A small audio frame classifier, trained from scratch.
Model: 7.21M parameters, width 192.
Training: soap at rate 0.0035, 12000 steps, batches of 128, held-out accuracy 98%.
Data: trained on tunes sung on syllables by a formant synthesiser, 39062 training examples.
Rows from block 10, named by matrix and row number. Rows with one number belong to one attention dimension. Each number is 50 + 15 x the weight over its row's rms, rounded and kept within 0 to 99. All counts start at 0. After the name is the row's rms in percent of the matrix's.
# v: attention query, key and value (stacked) (model.blocks.10.attn.qkv.weight, 576x192, the v third), inputs 128-191
# proj: attention output (model.blocks.10.attn.proj.weight, 192x192, transposed), outputs 128-191
v.102 090:31 42 30 27 53 29 73 57 48 44 69 46 42 49 46 64 20 53 62 23 59 41 54 20 60 57 47 17 47 55 47 52 57 68 64 28 71 33 53 36 41 41 63 31 48 35 55 40 86 41 49 44 69 34 49 49 56 42 54 48 44 35 59 69
v.103 081:46 18 56 56 44 57 60 80 59 66 60 27 58 40 48 49 58 62 32 60 50 48 43 28 44 43 26 82 51 69 70 42 53 76 44 55 85 30 70 34 30 61 55 26 46 78 38 11 44 48 71 39 65 52 36 26 31 65 41 65 55 36 59 49
v.104 106:48 42 47 41 58 74 47 38 51 63 35 59 55 59 33 22 48 59 42 32 37 50 46 37 65 69 21 54 39 45 57 68 53 59 30 42 51 50 48 55 55 82 42 42 29 25 39 60 29 23 70 63 61 51 49 54 58 65 54 40 59 47 80 39
v.105 084:44 35 16 33 48 53 31 43 39 53 28 43 54 49 08 55 42 22 26 28 36 37 45 75 62 40 70 62 16 47 60 44 69 29 25 62 49 55 27 73 63 40 82 40 52 52 21 62 57 50 73 48 56 60 50 32 52 47 69 56 45 46 56 51
v.106 098:84 36 66 29 46 40 50 50 57 34 55 43 25 42 36 56 43 60 31 56 54 35 39 39 47 36 64 12 61 41 46 48 66 50 56 38 73 30 31 31 65 39 32 33 90 66 69 60 44 30 39 54 36 45 25 70 74 38 60 53 72 34 41 53
v.107 092:56 39 65 60 67 46 28 42 33 28 55 69 24 73 44 89 44 29 24 64 42 53 45 58 30 27 52 26 51 42 46 45 70 54 45 72 37 59 53 66 38 39 45 63 47 53 40 52 56 64 70 45 44 54 68 38 58 32 45 63 66 40 28 40
v.108 095:69 55 40 61 29 44 63 46 44 47 31 44 34 53 52 42 45 70 72 31 46 45 79 40 63 23 81 37 69 41 68 25 22 36 38 60 35 46 63 40 54 54 33 60 58 46 30 48 48 39 71 55 58 47 78 47 52 14 37 58 45 61 58 72
v.109 080:35 46 51 58 64 50 82 41 63 36 53 45 40 67 55 67 34 64 52 34 45 53 39 54 68 33 50 33 66 48 35 36 53 28 41 50 47 32 38 33 60 82 56 41 57 73 37 48 84 52 48 41 50 55 33 84 59 33 54 74 51 14 68 39
v.110 090:54 41 79 64 36 56 43 65 70 40 29 80 58 56 41 40 51 75 57 54 65 61 56 36 40 56 32 62 57 47 48 63 44 54 34 22 75 39 67 45 67 67 36 55 64 34 64 51 60 61 54 63 37 53 41 53 56 60 69 46 28 54 66 28
v.111 099:42 21 48 66 22 45 62 68 43 47 53 04 84 50 62 68 50 19 51 37 65 34 34 38 22 55 40 66 45 68 86 70 42 43 50 50 65 78 72 45 52 61 56 32 34 37 47 46 53 40 46 46 42 64 48 36 54 34 57 55 55 38 42 36
v.112 097:55 56 47 58 74 56 52 39 54 75 37 40 41 61 51 41 32 36 28 56 30 65 73 20 28 42 45 52 66 32 32 37 35 45 38 53 66 65 44 30 51 68 46 35 34 79 48 17 59 50 62 46 44 59 64 46 36 50 67 50 53 60 44 73
proj.102 083:75 68 62 35 24 55 38 56 63 53 31 09 42 75 48 79 75 34 30 59 65 37 44 77 64 84 50 70 75 57 60 38 47 75 65 67 48 53 40 67 41 64 44 39 71 18 62 54 56 29 50 82 57 55 61 41 48 35 40 66 25 59 58 74
proj.103 084:51 49 47 31 72 86 66 31 28 48 58 58 60 50 52 60 41 51 73 57 44 38 68 45 49 62 46 24 73 42 47 36 41 03 69 38 81 37 47 20 37 68 32 80 63 15 56 46 57 39 63 50 35 61 66 48 62 36 52 43 55 58 38 52
proj.104 112:42 59 75 81 51 38 60 29 43 38 57 48 54 24 65 69 22 58 52 55 56 36 43 66 43 54 69 22 68 41 44 41 25 45 58 63 51 44 17 63 51 65 49 57 68 66 47 46 40 49 87 16 35 29 63 11 19 32 41 42 49 36 46 65
proj.105 085:49 65 54 50 47 59 54 49 73 22 35 30 53 49 80 61 50 39 45 33 41 61 52 62 35 49 31 31 53 47 26 22 53 27 52 21 56 27 47 26 45 72 49 45 51 59 32 52 40 33 32 52 38 33 49 50 44 53 36 26 56 58 59 78
proj.106 089:75 51 65 28 55 48 75 59 41 80 39 46 40 64 47 35 48 51 63 49 47 65 47 54 68 72 48 86 59 45 64 40 47 47 54 62 33 65 63 38 18 49 50 51 52 39 42 58 41 36 40 54 38 98 63 56 41 87 37 48 55 81 54 41
proj.107 098:52 59 36 46 53 87 63 55 54 46 51 40 57 31 41 10 73 45 79 64 30 86 38 50 46 16 56 85 29 46 54 65 41 56 58 51 85 46 29 42 51 33 40 54 50 79 38 56 31 61 50 65 79 37 47 73 46 63 60 29 36 60 27 44
proj.108 090:52 59 51 58 35 64 38 63 35 52 72 56 48 30 19 23 47 51 69 54 39 49 46 55 78 34 68 64 46 59 59 81 54 71 41 41 38 56 56 75 54 37 55 79 62 37 51 59 54 45 74 56 55 50 45 72 63 60 43 34 76 30 58 49
proj.109 088:49 81 57 47 33 45 14 52 46 54 62 79 62 40 54 53 48 56 36 41 40 36 49 33 59 27 57 42 55 54 70 45 40 69 56 58 71 70 53 56 29 40 74 34 64 09 63 51 57 51 46 60 34 46 53 61 25 63 56 53 54 67 51 50
proj.110 094:56 66 28 52 58 49 64 50 59 61 73 69 29 47 75 74 44 40 78 41 56 42 29 54 74 55 19 36 52 56 41 48 66 38 51 59 39 66 40 41 24 25 53 73 54 66 54 76 47 30 58 22 56 59 83 62 59 60 27 47 82 54 29 36
proj.111 093:40 37 51 22 46 62 64 50 53 14 57 65 29 40 63 29 21 62 50 44 29 48 32 56 45 57 48 44 51 40 25 60 33 13 31 48 63 37 59 42 59 64 58 33 54 49 20 59 65 48 36 32 50 60 58 67 47 62 52 71 57 43 57 27
proj.112 107:37 56 62 75 50 64 30 23 38 41 74 41 57 46 51 51 71 56 53 57 44 27 42 32 41 27 53 43 55 48 30 45 31 38 67 41 55 54 81 28 26 55 54 55 44 35 37 68 43 56 43 36 56 48 43 24 48 57 48 48 32 52 30 41